config.yaml
arch: "convnext"
model: "multi-label image tagger"
dataset: "simulated telescope pictures of galaxies"
train_examples: 195000
image_size: 64
crop_scale_min: 1
horizontal_flip: false
color_jitter: 0.2
isotropic: true
norm: "layernorm_no_bias"
activation: "swiglu"
mlp_ratio: 2.67
dropout: 0.05
inner_norm: false
moe: "expert_choice"
num_experts: 4
moe_every: 2
expert_mlp_ratio: 0.5
experts_per_token: 2
shared_expert: false
patch_size: [8, 8]
conv_stem: false
layers: 14
width: 320
kernel_size: 5
num_labels: 16
residual_init: "zero_last"
optimizer: "nadamw"
lr: 0.00095
beta1: 0.9
beta2: 0.98
eps: 1e-10
steps: 8800
batch_size: 128
epochs: 5.8
lr_schedule: "cosine"
final_lr_fraction: 0.05
warmup_steps: 170
weight_decay: 0.0
Rows from block 7 of a small multi-label image tagger, named by matrix and row number. Rows with one number within an expert belong to one neuron, the router's apart. Each number is 200 + 40 x the weight over its row's rms, rounded and kept within 0 to 999. All counts start at 0.
Before each expert's rows are labels from the 100 images, of 14976, where the router gives the expert most weight on average: "top examples" is what is common among them; "peak at" is the part of the image that holds the peak. Only what is clearly more common there than usual is listed. The data: simulated telescope pictures of galaxies.
# router: router (model.blocks.7.mlp.router.weight, 4x320), inputs 160-319
# gate: expert gate (model.blocks.7.mlp.gate, 4x160x320), inputs 160-319
# up: expert up (model.blocks.7.mlp.up, 4x160x320), inputs 160-319
# down: expert down (model.blocks.7.mlp.down, 4x320x160, transposed), outputs 160-319

# expert 0
top examples: merging pair; barred spiral
peak at: middle left; bottom left
router.0,203,193,193,145,154,210,187,191,244,201,242,247,265,253,193,198,260,248,190,188,207,275,155,175,141,188,205,130,233,206,251,164,172,159,177,230,264,213,240,112,171,225,243,275,215,164,240,168,131,121,192,278,153,208,198,203,209,229,128,160,202,189,217,184,217,257,194,147,220,101,190,203,213,166,230,184,147,238,212,203,168,278,216,220,214,229,225,141,140,199,299,144,199,192,237,199,177,171,191,146,156,188,158,212,179,220,174,154,120,208,156,213,215,173,247,130,203,160,232,199,219,256,218,167,243,191,188,259,240,228,201,204,163,179,141,213,198,189,218,197,207,237,225,201,228,195,222,240,218,162,141,176,177,125,240,87,243,175,242,254
gate.3,244,216,144,70,166,248,224,180,242,211,170,227,152,183,244,241,202,196,195,197,179,163,242,266,221,206,206,261,163,171,164,190,237,175,166,267,201,176,217,239,222,150,202,175,206,203,221,135,123,259,231,173,182,187,189,159,194,202,279,126,173,215,183,229,199,209,118,154,235,215,202,218,238,190,129,162,194,237,149,247,215,131,309,187,180,190,195,182,165,185,168,182,220,148,139,104,182,232,237,173,139,282,291,199,193,159,174,191,207,187,286,197,182,158,181,247,195,155,238,205,208,193,148,75,160,270,238,170,256,224,186,176,186,237,222,139,146,200,160,267,183,173,244,227,264,133,196,227,206,259,220,209,175,186,150,196,175,222,190,277
up.3,239,264,191,144,151,194,183,173,186,259,262,211,207,206,264,193,137,152,211,326,180,203,220,309,243,205,187,265,193,156,190,115,235,212,230,105,143,199,147,253,233,255,115,180,210,166,189,112,171,216,147,229,217,185,287,205,194,213,282,139,133,201,212,289,195,223,211,181,223,219,219,162,297,146,176,197,220,180,252,175,185,241,193,223,166,175,207,149,151,254,212,202,228,226,195,211,131,179,216,131,200,240,182,188,208,224,265,194,164,209,232,176,196,190,118,199,210,187,247,230,163,207,196,188,203,193,186,233,232,186,142,213,223,165,267,191,235,169,296,174,171,181,247,223,212,115,239,255,247,258,236,212,114,135,227,242,103,237,185,182
down.3,239,243,207,170,245,173,146,225,164,213,184,195,155,265,182,235,199,184,220,256,222,191,188,251,200,148,217,194,141,285,238,148,289,163,228,235,205,285,185,194,227,194,188,103,190,153,204,229,186,140,238,291,196,226,227,276,147,167,209,198,187,271,173,144,226,152,233,220,222,237,171,224,190,204,256,183,184,243,226,136,150,246,156,151,230,250,223,182,242,251,289,211,238,156,182,232,222,183,168,136,145,190,178,195,298,196,96,155,164,267,206,182,148,194,207,180,146,172,136,209,172,173,194,209,209,214,197,198,197,215,224,211,248,205,235,201,197,200,168,147,196,261,187,211,193,180,207,193,229,208,176,250,241,207,209,229,286,181,299,232
gate.4,227,128,154,195,202,249,137,249,127,173,144,248,159,176,262,175,220,191,147,233,223,244,207,160,255,186,199,232,197,191,193,216,243,131,186,264,226,183,181,199,274,206,175,164,220,220,216,152,240,245,188,145,278,136,198,150,169,183,189,205,160,271,155,205,259,230,244,243,148,179,134,191,165,195,154,189,146,203,195,253,170,108,274,208,192,248,181,141,178,197,202,199,245,158,175,247,146,224,272,223,162,351,157,174,194,216,183,192,187,194,271,263,176,160,228,151,193,212,168,240,167,147,145,180,205,286,234,129,251,226,248,157,198,181,209,225,211,236,180,143,178,279,199,175,217,235,149,127,234,236,178,232,232,189,203,221,196,231,263,212
up.4,203,195,148,159,244,180,244,182,194,261,216,218,162,276,216,235,207,151,252,108,152,183,180,51,103,213,224,186,213,200,161,225,197,233,257,194,242,294,211,201,256,179,247,210,216,215,191,230,192,224,191,216,201,127,144,231,192,220,179,210,176,157,215,221,176,217,222,198,202,173,188,177,136,205,211,194,230,316,149,202,164,162,225,193,182,184,170,195,218,173,160,204,180,180,220,202,195,227,176,213,218,200,245,167,131,278,198,218,190,219,205,196,205,215,160,208,230,168,167,220,207,220,263,116,149,194,220,181,136,184,163,251,226,137,119,131,112,169,240,280,232,167,130,172,250,180,239,232,271,133,241,270,211,252,198,191,221,235,200,189
down.4,213,155,155,251,226,230,253,126,157,141,195,221,134,187,202,174,166,261,232,268,220,283,208,155,137,237,233,156,189,202,252,85,210,244,230,292,241,218,184,176,190,254,261,198,204,255,205,189,193,250,188,137,183,214,275,187,194,204,211,232,234,224,236,244,262,190,178,229,146,245,248,267,121,185,192,139,208,228,219,233,191,191,188,232,136,170,201,168,155,164,193,195,189,144,133,229,183,185,175,180,260,113,223,257,228,173,218,164,192,168,267,193,212,144,202,255,243,136,173,190,156,171,237,216,128,178,205,216,155,249,200,173,221,201,239,229,213,175,213,236,202,204,219,218,198,176,251,145,222,206,232,238,190,193,192,152,208,175,158,321
gate.5,227,200,183,124,127,285,248,219,142,124,168,173,163,212,271,153,188,142,139,216,169,75,148,206,239,252,203,200,207,252,221,225,159,178,194,167,145,209,194,233,271,190,107,212,238,276,173,274,227,164,221,123,227,181,161,217,237,188,173,145,195,180,237,141,169,146,245,160,165,231,181,151,139,107,156,167,191,197,216,181,176,138,175,234,166,186,271,230,145,185,164,156,201,252,262,222,157,212,224,203,260,207,242,223,164,203,191,213,187,161,258,193,219,202,160,211,148,176,220,168,152,185,132,270,138,204,268,133,162,221,203,196,134,213,184,277,213,241,193,217,163,138,127,184,261,230,216,208,166,237,179,217,218,221,202,221,221,298,179,182
up.5,157,179,265,156,216,192,227,173,122,133,241,159,279,200,220,170,260,194,221,118,253,258,145,207,242,203,144,189,203,197,191,216,220,126,253,235,184,205,213,201,239,175,142,240,173,208,217,226,198,188,239,235,266,224,213,229,138,218,164,199,231,252,228,110,206,282,272,178,166,189,210,202,266,164,176,263,176,163,134,179,136,217,208,163,242,183,198,217,172,185,164,189,227,263,267,171,244,222,191,202,219,129,249,202,179,223,200,175,222,212,214,237,209,205,159,193,188,248,158,208,242,185,212,136,256,243,167,234,188,258,153,159,178,232,212,164,213,206,229,197,215,276,208,212,146,194,172,186,159,217,233,198,214,153,181,181,206,166,207,205
down.5,253,186,242,173,288,224,190,223,259,261,253,194,180,237,181,192,178,159,192,162,160,179,224,235,155,249,166,225,229,206,186,301,209,283,178,213,172,214,223,231,181,217,176,163,189,249,195,210,222,224,233,225,247,201,158,244,195,255,167,169,148,233,227,195,246,217,284,151,230,288,157,229,193,196,130,220,212,168,244,185,140,164,232,188,173,220,169,203,158,166,203,188,199,255,173,197,176,239,256,243,223,170,246,147,160,118,192,240,179,245,234,176,171,129,234,220,201,121,166,268,181,222,228,215,182,257,201,165,216,242,226,218,215,158,188,221,154,267,283,196,150,167,264,186,184,163,148,174,167,180,188,204,186,174,196,205,149,143,232,173
gate.6,227,198,172,195,210,183,234,67,125,146,216,229,211,182,252,254,175,230,119,237,155,234,225,212,146,287,207,206,191,267,108,215,226,189,199,239,218,161,207,182,234,133,240,209,174,177,201,141,251,220,263,204,229,173,132,237,221,154,264,173,178,358,204,298,250,102,192,294,219,198,170,203,164,249,168,193,215,175,168,256,211,185,177,154,206,178,144,147,244,213,239,230,149,231,254,196,200,218,116,242,216,184,282,167,158,177,246,246,204,207,293,184,189,120,227,242,244,139,203,165,240,169,178,236,182,195,214,230,224,170,191,76,262,179,171,210,202,263,214,138,254,196,209,210,283,167,192,271,217,218,126,205,298,194,147,147,250,170,146,155
up.6,283,256,184,268,184,227,190,227,166,188,314,191,183,198,188,172,253,205,236,154,129,200,187,164,160,200,213,200,227,204,223,300,282,194,251,212,158,245,178,167,95,172,213,252,223,177,200,188,195,243,242,187,210,152,152,256,181,230,240,231,278,171,154,228,171,206,211,217,191,158,132,200,152,129,174,292,201,181,215,264,158,201,173,191,211,218,217,261,206,200,196,178,251,173,212,184,230,165,161,256,188,179,183,156,215,204,111,197,159,180,237,250,253,221,228,230,216,181,122,191,212,165,131,208,167,172,217,186,201,262,253,182,237,247,174,162,220,230,279,198,219,201,231,124,184,200,194,154,167,217,207,165,201,251,166,253,216,136,172,164
down.6,192,239,233,226,252,227,205,229,215,239,220,234,219,142,215,224,210,130,198,217,169,239,155,249,224,276,176,132,209,234,214,193,124,230,197,209,207,251,146,207,161,198,203,234,277,164,187,200,156,209,214,134,174,161,162,236,169,200,217,216,258,229,120,145,179,237,185,168,166,218,95,167,205,268,223,202,223,187,203,181,178,257,146,145,244,156,252,270,173,155,286,119,223,211,242,206,225,218,142,186,160,188,232,144,111,206,171,222,190,270,132,209,168,245,226,204,253,224,172,292,247,154,167,177,170,190,110,220,166,197,239,147,192,194,206,201,181,178,131,224,193,238,196,218,167,183,238,198,160,267,230,144,241,279,235,192,202,229,223,246

# expert 3
top examples: star cluster
peak at: top centre
router.3,245,220,160,170,208,176,213,178,106,160,106,197,216,211,215,205,199,244,202,165,155,174,212,226,210,240,176,256,232,183,152,185,223,228,274,196,222,251,151,238,279,172,169,223,178,233,125,146,199,214,260,185,192,205,187,210,84,278,248,307,233,267,214,197,228,155,196,221,213,205,190,202,230,208,204,245,239,168,196,290,265,156,215,198,203,179,105,238,177,188,174,177,244,131,176,118,274,224,205,229,210,116,255,197,187,242,240,177,193,203,224,190,198,215,217,217,209,150,146,224,213,222,193,195,152,163,261,166,191,229,199,210,237,152,148,170,191,233,248,129,201,172,198,218,214,199,171,168,192,231,258,204,236,252,190,237,214,233,158,188
gate.3,224,192,187,244,243,177,149,179,221,233,170,229,264,169,172,137,249,210,209,221,241,247,200,202,238,189,159,193,129,172,238,208,189,211,194,203,163,210,206,139,215,206,198,176,226,219,206,224,142,177,156,189,205,175,207,223,268,211,169,273,233,259,264,178,220,151,165,208,201,183,142,143,176,230,280,199,196,150,271,132,124,180,198,208,187,205,245,187,215,170,134,346,228,253,235,202,216,185,255,285,239,191,183,237,192,214,227,197,197,239,257,143,192,232,277,157,213,213,196,219,217,208,156,233,172,213,193,168,165,142,212,182,178,202,192,229,172,184,239,150,143,206,135,169,187,298,185,200,207,193,240,180,232,235,150,257,94,191,185,180
up.3,207,256,170,232,210,215,190,232,196,206,187,255,178,217,204,200,155,164,252,203,232,261,288,201,245,177,173,295,130,227,206,192,245,235,203,212,241,234,167,210,237,220,148,151,190,177,233,137,221,85,235,126,136,236,130,281,192,195,178,215,194,213,240,246,273,158,271,156,201,240,217,205,218,231,242,220,183,278,247,217,248,265,234,188,192,283,161,149,170,263,189,260,211,218,204,172,228,144,229,213,188,224,224,237,180,169,220,134,216,213,214,98,199,206,142,261,126,118,191,108,223,233,270,250,145,212,172,191,211,167,211,168,197,230,246,237,269,201,184,286,224,222,201,172,170,274,182,137,189,263,212,202,248,234,232,219,253,207,194,216
down.3,216,221,213,216,242,204,176,121,206,276,261,238,239,251,201,237,219,130,181,301,234,181,180,239,227,287,226,180,208,221,233,187,159,197,221,231,102,245,111,175,276,205,180,209,203,246,236,163,203,261,170,177,226,242,222,201,256,162,199,184,188,210,197,275,221,242,202,225,159,178,239,98,240,140,240,194,148,198,231,232,220,233,190,132,275,129,221,219,210,227,298,228,219,140,167,163,261,214,132,219,209,193,280,170,153,172,268,225,183,181,241,247,255,267,214,220,189,171,260,153,206,187,190,206,189,224,179,200,247,204,192,184,200,236,215,270,230,235,219,198,208,201,172,203,211,240,216,216,224,230,225,175,166,214,312,182,236,191,240,137
gate.4,189,234,229,247,177,176,205,181,195,214,207,183,147,230,230,213,231,240,181,166,180,220,196,237,260,210,288,183,199,237,245,194,153,226,168,194,169,249,213,156,163,229,173,226,283,113,257,215,168,209,241,181,194,166,162,179,275,235,251,138,227,262,173,214,213,189,149,179,183,247,221,168,246,233,180,198,225,149,215,191,190,211,136,221,163,201,244,256,225,266,198,178,167,264,187,150,191,235,159,187,166,181,209,197,238,209,166,239,207,212,196,253,174,204,214,227,219,236,215,172,188,219,185,267,212,157,190,164,146,204,175,214,203,166,117,230,252,211,219,218,171,241,163,156,249,228,184,278,217,248,177,228,296,233,265,227,234,181,147,257
up.4,226,217,169,205,209,267,261,232,168,268,199,250,229,211,218,231,216,199,185,241,207,192,180,217,233,195,182,200,157,211,196,208,201,194,135,228,232,177,194,265,125,202,169,169,210,134,198,169,178,142,219,164,156,184,204,184,196,239,208,268,264,156,250,216,220,280,168,264,193,181,223,140,139,170,168,123,234,166,149,155,228,241,181,230,328,126,145,183,202,185,240,221,173,169,161,234,252,182,185,182,176,242,149,151,206,248,176,231,196,102,194,199,236,194,192,230,188,186,172,263,204,173,155,193,160,181,153,204,204,211,173,224,154,193,190,178,230,271,188,208,228,207,209,240,197,196,153,283,186,191,198,220,237,199,229,246,229,295,180,203
down.4,233,180,246,191,215,208,181,172,266,192,186,145,153,174,233,180,201,221,191,203,256,174,265,194,234,166,190,216,244,268,196,194,161,141,115,272,122,173,202,239,128,166,209,132,143,209,230,161,124,224,226,258,167,204,176,207,279,180,330,207,230,198,168,177,145,206,210,170,219,222,214,191,140,258,162,257,188,208,231,160,234,238,174,187,177,195,165,189,268,145,233,193,205,239,137,180,249,181,237,220,304,145,245,178,163,129,256,239,165,151,208,192,231,214,147,207,182,183,200,182,202,191,171,221,228,83,241,250,213,269,224,141,163,273,189,129,229,172,194,182,320,162,182,253,177,206,174,219,309,187,216,241,188,192,171,208,200,258,243,252
gate.5,213,227,184,160,239,194,139,176,167,175,213,185,206,196,156,163,210,141,274,159,171,129,134,205,212,114,174,254,153,178,181,185,158,233,197,173,171,162,179,231,180,203,225,160,224,114,170,140,202,240,261,156,123,139,207,200,211,218,218,205,253,235,203,217,269,219,171,147,245,205,218,147,187,208,170,217,206,133,310,189,152,204,147,196,141,238,144,176,153,190,242,187,178,189,186,197,131,283,167,225,241,180,236,150,202,210,223,166,202,279,182,287,201,189,220,108,218,110,189,156,235,126,233,211,150,236,170,217,172,246,246,170,234,231,173,237,258,158,156,171,223,190,184,212,186,210,253,102,215,183,113,170,158,167,202,187,181,223,223,227
up.5,245,176,179,184,152,186,202,182,196,278,150,195,196,182,165,172,107,272,175,167,244,168,182,208,248,230,178,178,163,235,188,165,202,286,115,258,197,203,179,196,222,173,219,244,228,177,149,152,203,233,208,180,162,250,200,225,203,206,146,198,203,219,269,171,128,142,154,195,187,195,243,212,141,185,238,206,266,165,180,193,224,169,169,296,209,246,176,182,303,200,229,187,221,196,209,196,160,129,158,248,226,123,202,132,224,185,159,228,197,155,180,148,200,132,214,213,206,128,181,180,158,227,272,233,169,257,155,177,186,249,231,188,207,164,218,293,147,164,223,177,193,184,181,236,161,232,199,193,161,203,210,198,175,140,215,230,153,241,145,175
down.5,203,168,216,222,214,236,254,147,269,223,223,216,162,209,150,175,226,242,223,265,170,135,212,204,255,240,205,184,297,252,206,151,250,160,155,243,211,216,145,206,122,224,211,282,157,187,164,191,155,233,212,100,178,198,164,191,204,199,167,170,245,321,201,183,175,241,217,227,179,189,128,171,198,232,208,238,204,196,214,176,180,262,221,149,204,138,249,242,215,209,229,268,180,142,257,248,202,248,243,297,230,215,240,240,198,169,249,202,171,195,156,170,210,255,179,149,273,199,204,228,200,190,230,151,185,163,215,129,220,255,248,215,232,273,186,154,149,153,181,168,201,284,181,157,213,204,162,135,214,186,191,119,214,202,178,210,202,174,214,194
gate.6,210,237,240,167,227,184,231,151,251,221,306,202,233,174,242,273,277,191,253,203,235,189,167,236,219,176,190,252,223,153,202,140,243,127,190,150,214,215,251,198,192,197,244,273,195,134,237,239,161,194,169,240,210,285,227,254,224,264,221,204,251,134,194,177,268,256,179,248,232,191,255,186,193,170,201,193,228,129,256,138,260,167,257,228,179,189,139,243,233,178,221,187,146,153,231,187,193,187,148,121,237,191,108,246,175,182,282,213,193,150,152,207,180,178,229,153,239,216,187,193,220,165,253,198,227,172,310,242,266,220,158,201,248,166,207,204,179,149,189,176,222,167,202,225,212,182,183,189,170,195,204,234,175,141,209,179,197,159,230,170
up.6,203,253,245,177,186,174,244,296,219,202,225,191,179,170,103,133,168,235,252,192,201,198,196,247,165,215,183,191,266,177,215,194,180,199,234,147,170,261,119,154,194,213,194,175,241,166,191,231,226,256,195,144,148,184,125,275,199,281,163,201,232,216,164,209,236,239,161,187,225,159,263,203,188,162,206,216,200,174,168,250,230,155,233,239,270,83,241,182,219,178,271,213,106,220,231,233,173,198,234,161,210,97,180,192,247,181,193,189,224,156,188,228,162,189,193,164,221,111,322,182,214,218,195,184,230,180,215,271,225,184,255,181,148,237,185,162,192,175,208,252,199,191,167,148,157,205,171,258,198,160,171,122,187,198,131,174,189,233,298,129
down.6,254,179,187,157,230,214,114,232,203,179,145,268,200,199,239,207,170,239,230,230,197,242,82,289,150,191,263,193,268,219,193,141,172,164,175,211,185,243,214,183,161,232,219,219,141,125,224,218,223,160,232,245,210,159,204,196,196,243,237,266,223,233,220,227,156,166,176,253,219,239,172,234,134,268,192,215,176,192,177,190,174,189,193,205,211,166,264,225,273,207,197,183,263,187,165,205,231,264,210,198,216,187,167,218,226,158,207,196,184,251,284,241,214,173,242,104,278,201,210,188,211,197,185,215,215,230,222,229,201,212,270,149,249,253,236,176,163,201,250,138,259,235,162,181,145,207,274,183,167,266,247,180,241,279,206,113,285,154,250,260

# expert 2
top examples: round elliptical
peak at: centre
router.2,198,163,229,236,210,166,222,185,177,162,155,229,132,184,221,223,194,217,158,201,187,172,299,206,203,206,207,207,139,240,204,190,233,200,153,173,179,154,238,241,175,237,199,114,220,208,247,191,259,250,161,167,343,158,237,235,247,207,168,167,171,156,205,199,219,193,223,173,263,300,167,202,188,241,140,197,245,207,195,175,218,131,170,216,215,172,190,216,236,136,182,230,195,274,166,261,148,203,178,246,250,143,241,198,219,149,234,181,200,189,247,135,174,176,219,281,184,271,131,181,167,156,214,233,223,275,207,157,212,167,225,181,172,299,290,267,246,214,185,205,177,156,191,188,152,229,167,131,189,201,168,212,212,223,175,267,207,202,169,162
gate.3,236,195,199,217,270,179,153,180,222,205,257,194,243,196,203,254,229,211,214,185,171,178,277,221,270,201,154,163,146,184,247,168,214,243,262,167,196,177,249,215,218,207,148,183,214,201,194,200,228,145,214,176,99,155,181,181,196,151,267,188,261,198,157,189,257,150,272,174,215,261,287,153,284,204,202,212,141,188,161,162,175,287,196,231,195,228,191,189,208,212,281,278,128,202,214,179,140,160,193,219,159,274,150,198,192,220,142,173,182,192,152,216,150,150,231,181,277,193,262,246,211,230,243,260,101,148,193,239,183,158,288,272,237,186,156,179,222,181,144,248,191,153,193,188,184,192,282,238,193,148,168,241,172,120,225,186,220,208,244,131
up.3,238,169,229,210,199,173,263,257,290,253,153,344,223,138,190,170,197,240,220,180,196,209,200,187,187,187,163,202,213,195,253,179,202,237,237,226,208,273,244,177,195,194,290,217,269,124,241,230,174,237,250,126,210,249,193,282,170,229,213,160,112,207,221,144,195,188,281,114,248,194,160,124,267,208,156,191,135,236,147,193,248,211,244,247,163,238,163,206,190,274,161,175,179,197,194,232,180,133,173,226,236,153,204,249,209,167,198,151,217,250,176,176,224,180,239,152,201,150,205,205,195,236,205,211,221,234,263,152,256,161,156,206,214,271,200,206,180,203,231,191,188,212,173,172,186,158,184,184,123,221,123,154,189,267,152,215,224,221,284,137
down.3,133,263,202,157,114,203,185,208,213,187,235,188,181,221,237,190,156,154,161,288,228,218,176,196,200,138,248,227,260,224,163,220,229,270,238,140,139,120,255,155,200,171,214,168,240,227,260,148,272,176,223,201,192,233,204,213,243,157,288,167,125,141,225,226,194,249,222,206,205,221,240,183,226,123,168,232,171,140,232,161,203,222,229,240,210,286,179,229,198,167,162,187,148,236,212,145,211,145,195,115,238,220,224,221,189,190,258,218,185,180,180,240,175,227,226,290,188,225,229,241,249,163,153,244,264,195,127,178,248,165,164,122,220,235,180,164,238,115,210,242,181,169,188,254,196,214,230,158,267,243,208,245,216,237,227,263,206,223,201,145
gate.4,159,226,226,159,146,237,188,228,208,221,220,234,245,218,229,189,238,206,88,207,236,212,196,143,187,235,168,237,201,125,212,212,161,204,139,185,223,191,166,216,123,160,184,239,181,184,197,246,281,226,217,214,240,207,156,189,207,158,153,217,206,221,201,275,117,182,220,189,212,245,201,203,203,190,187,190,174,225,181,251,176,268,154,180,138,208,161,145,211,157,193,175,219,218,229,201,180,170,241,200,213,201,228,239,211,195,133,183,158,225,251,256,117,227,298,274,207,261,120,264,137,240,231,319,242,193,234,212,216,196,255,195,203,168,204,262,231,233,153,169,225,180,239,223,150,247,216,199,158,198,198,239,249,142,192,159,166,227,200,119
up.4,251,170,142,244,200,173,191,205,205,225,249,156,192,221,223,203,266,243,164,194,201,201,238,132,206,241,273,202,186,224,182,269,162,228,226,160,212,143,145,215,168,234,113,227,200,177,169,233,222,203,229,183,164,229,195,132,160,201,238,158,219,282,250,232,152,159,260,177,143,191,188,214,249,162,172,170,177,148,227,300,169,235,198,200,203,233,140,174,197,228,152,280,199,223,255,174,155,227,233,201,253,220,264,158,205,205,204,196,236,184,175,234,152,164,149,302,237,156,210,277,155,151,200,236,191,140,280,258,190,183,248,236,205,175,122,183,241,268,139,177,223,136,207,225,212,161,85,273,172,206,205,160,165,237,277,190,213,223,225,160
down.4,205,184,286,229,193,287,239,172,162,110,220,271,236,181,217,234,200,201,191,153,222,248,211,205,164,204,171,182,218,238,277,181,162,178,194,251,260,193,154,167,188,198,229,237,175,256,152,246,208,188,194,78,58,207,205,181,183,230,186,203,292,143,250,166,251,200,263,210,219,200,101,222,130,166,156,164,228,189,167,202,174,209,198,246,154,206,173,228,180,128,240,141,251,159,171,165,210,238,163,133,255,179,202,258,201,187,171,150,195,172,241,206,264,106,171,189,184,187,201,145,209,178,218,182,227,199,187,245,148,206,154,224,244,192,174,186,148,243,139,225,186,186,188,289,195,191,294,196,172,255,214,280,199,203,256,207,207,155,157,176
gate.5,208,170,232,147,81,218,172,165,140,178,181,189,243,242,229,262,105,160,180,242,231,173,142,205,270,221,223,235,167,163,223,115,225,201,209,236,118,213,168,230,196,170,207,136,196,289,203,228,216,205,187,154,228,176,181,190,228,167,186,242,224,120,213,178,170,178,260,194,121,140,228,231,190,230,221,255,232,216,266,205,252,192,216,294,164,227,186,208,214,158,256,167,182,234,173,189,311,221,181,181,227,232,151,153,199,215,172,177,233,139,232,206,150,174,170,179,251,268,246,181,238,172,260,212,175,159,190,155,188,221,231,148,121,113,94,191,197,209,180,166,186,155,267,211,189,243,196,261,222,206,179,214,230,228,180,186,224,154,229,195
up.5,210,175,237,242,250,136,204,225,206,191,128,153,232,215,207,172,240,192,217,238,240,236,188,212,192,143,225,196,255,172,197,217,186,215,291,173,211,176,268,173,273,158,241,237,144,179,173,219,189,190,186,222,232,262,216,139,184,171,163,158,230,243,262,285,170,237,155,179,253,157,175,207,162,213,208,215,186,158,122,191,222,199,203,169,265,241,234,303,241,265,201,165,220,201,218,167,164,229,155,143,244,175,181,189,192,198,202,134,186,232,168,224,228,240,171,197,218,265,214,177,215,285,212,182,100,203,188,250,211,176,203,212,243,272,213,148,162,196,224,184,156,229,182,159,185,173,160,176,206,233,187,150,102,253,200,301,138,226,213,127
down.5,259,235,219,133,269,271,172,223,253,247,209,230,243,216,213,195,210,215,206,146,134,221,212,228,173,240,176,85,237,151,207,232,203,230,192,205,218,160,191,164,174,184,249,220,312,244,181,192,161,272,138,233,229,237,196,181,164,198,223,165,139,176,116,211,286,157,211,232,261,217,201,216,214,162,165,227,190,258,182,225,181,217,213,176,268,204,190,201,200,147,239,110,157,265,172,192,186,204,221,218,184,180,215,158,216,256,149,249,191,204,206,153,209,218,213,169,222,228,138,194,192,209,159,159,130,205,203,185,250,292,183,234,244,249,137,184,217,217,247,210,185,152,215,230,203,190,232,196,210,170,262,236,165,268,175,198,161,199,243,199
gate.6,202,236,198,123,145,178,235,208,181,225,196,202,157,187,237,175,223,173,151,184,235,194,178,205,243,131,163,164,158,161,141,239,239,232,207,177,173,320,171,149,136,190,185,158,89,201,182,201,176,186,256,153,154,178,236,194,171,155,269,147,196,188,131,201,145,269,180,160,184,198,292,247,186,245,192,194,198,226,219,163,234,220,205,181,200,200,194,277,172,165,161,159,211,237,209,258,227,197,190,247,213,239,114,133,228,279,219,240,186,147,191,192,261,132,206,130,168,161,235,267,207,168,237,232,181,128,193,221,200,226,261,179,226,145,254,177,227,225,261,274,252,190,246,195,138,147,172,230,195,241,228,241,185,208,193,262,140,219,167,235
up.6,156,213,143,191,260,183,214,281,199,174,212,223,201,208,269,180,211,178,253,185,146,196,167,180,247,146,219,221,171,186,242,262,219,224,173,169,209,203,136,203,194,184,161,120,154,195,178,179,121,175,117,205,200,119,236,210,235,204,160,137,154,183,169,156,258,137,179,161,296,202,247,187,204,183,239,224,148,223,217,95,132,168,166,157,235,216,213,212,177,185,208,202,244,222,202,184,162,307,232,223,183,186,196,171,218,192,242,214,229,273,191,192,185,224,216,170,180,148,211,216,207,218,151,153,226,261,166,243,263,169,120,209,182,220,187,186,211,136,244,243,138,258,174,203,218,142,185,174,214,163,264,209,160,261,193,167,217,113,148,281
down.6,192,126,183,235,176,159,157,212,150,135,183,208,208,240,154,316,161,182,183,194,132,143,166,197,123,200,151,155,176,239,241,278,190,183,152,226,197,185,209,186,160,201,335,166,195,206,138,202,220,121,269,109,127,200,185,266,247,195,173,222,206,177,248,194,266,192,186,268,120,227,165,278,186,242,229,169,188,189,259,181,183,171,201,203,165,271,223,187,169,220,233,157,209,215,223,228,246,202,167,174,137,187,168,212,241,202,175,216,211,229,232,132,188,208,234,117,269,219,213,226,207,252,148,222,296,249,181,157,191,238,201,220,148,141,203,198,234,237,193,204,151,247,165,191,210,181,225,242,156,198,194,239,236,224,154,250,246,147,191,173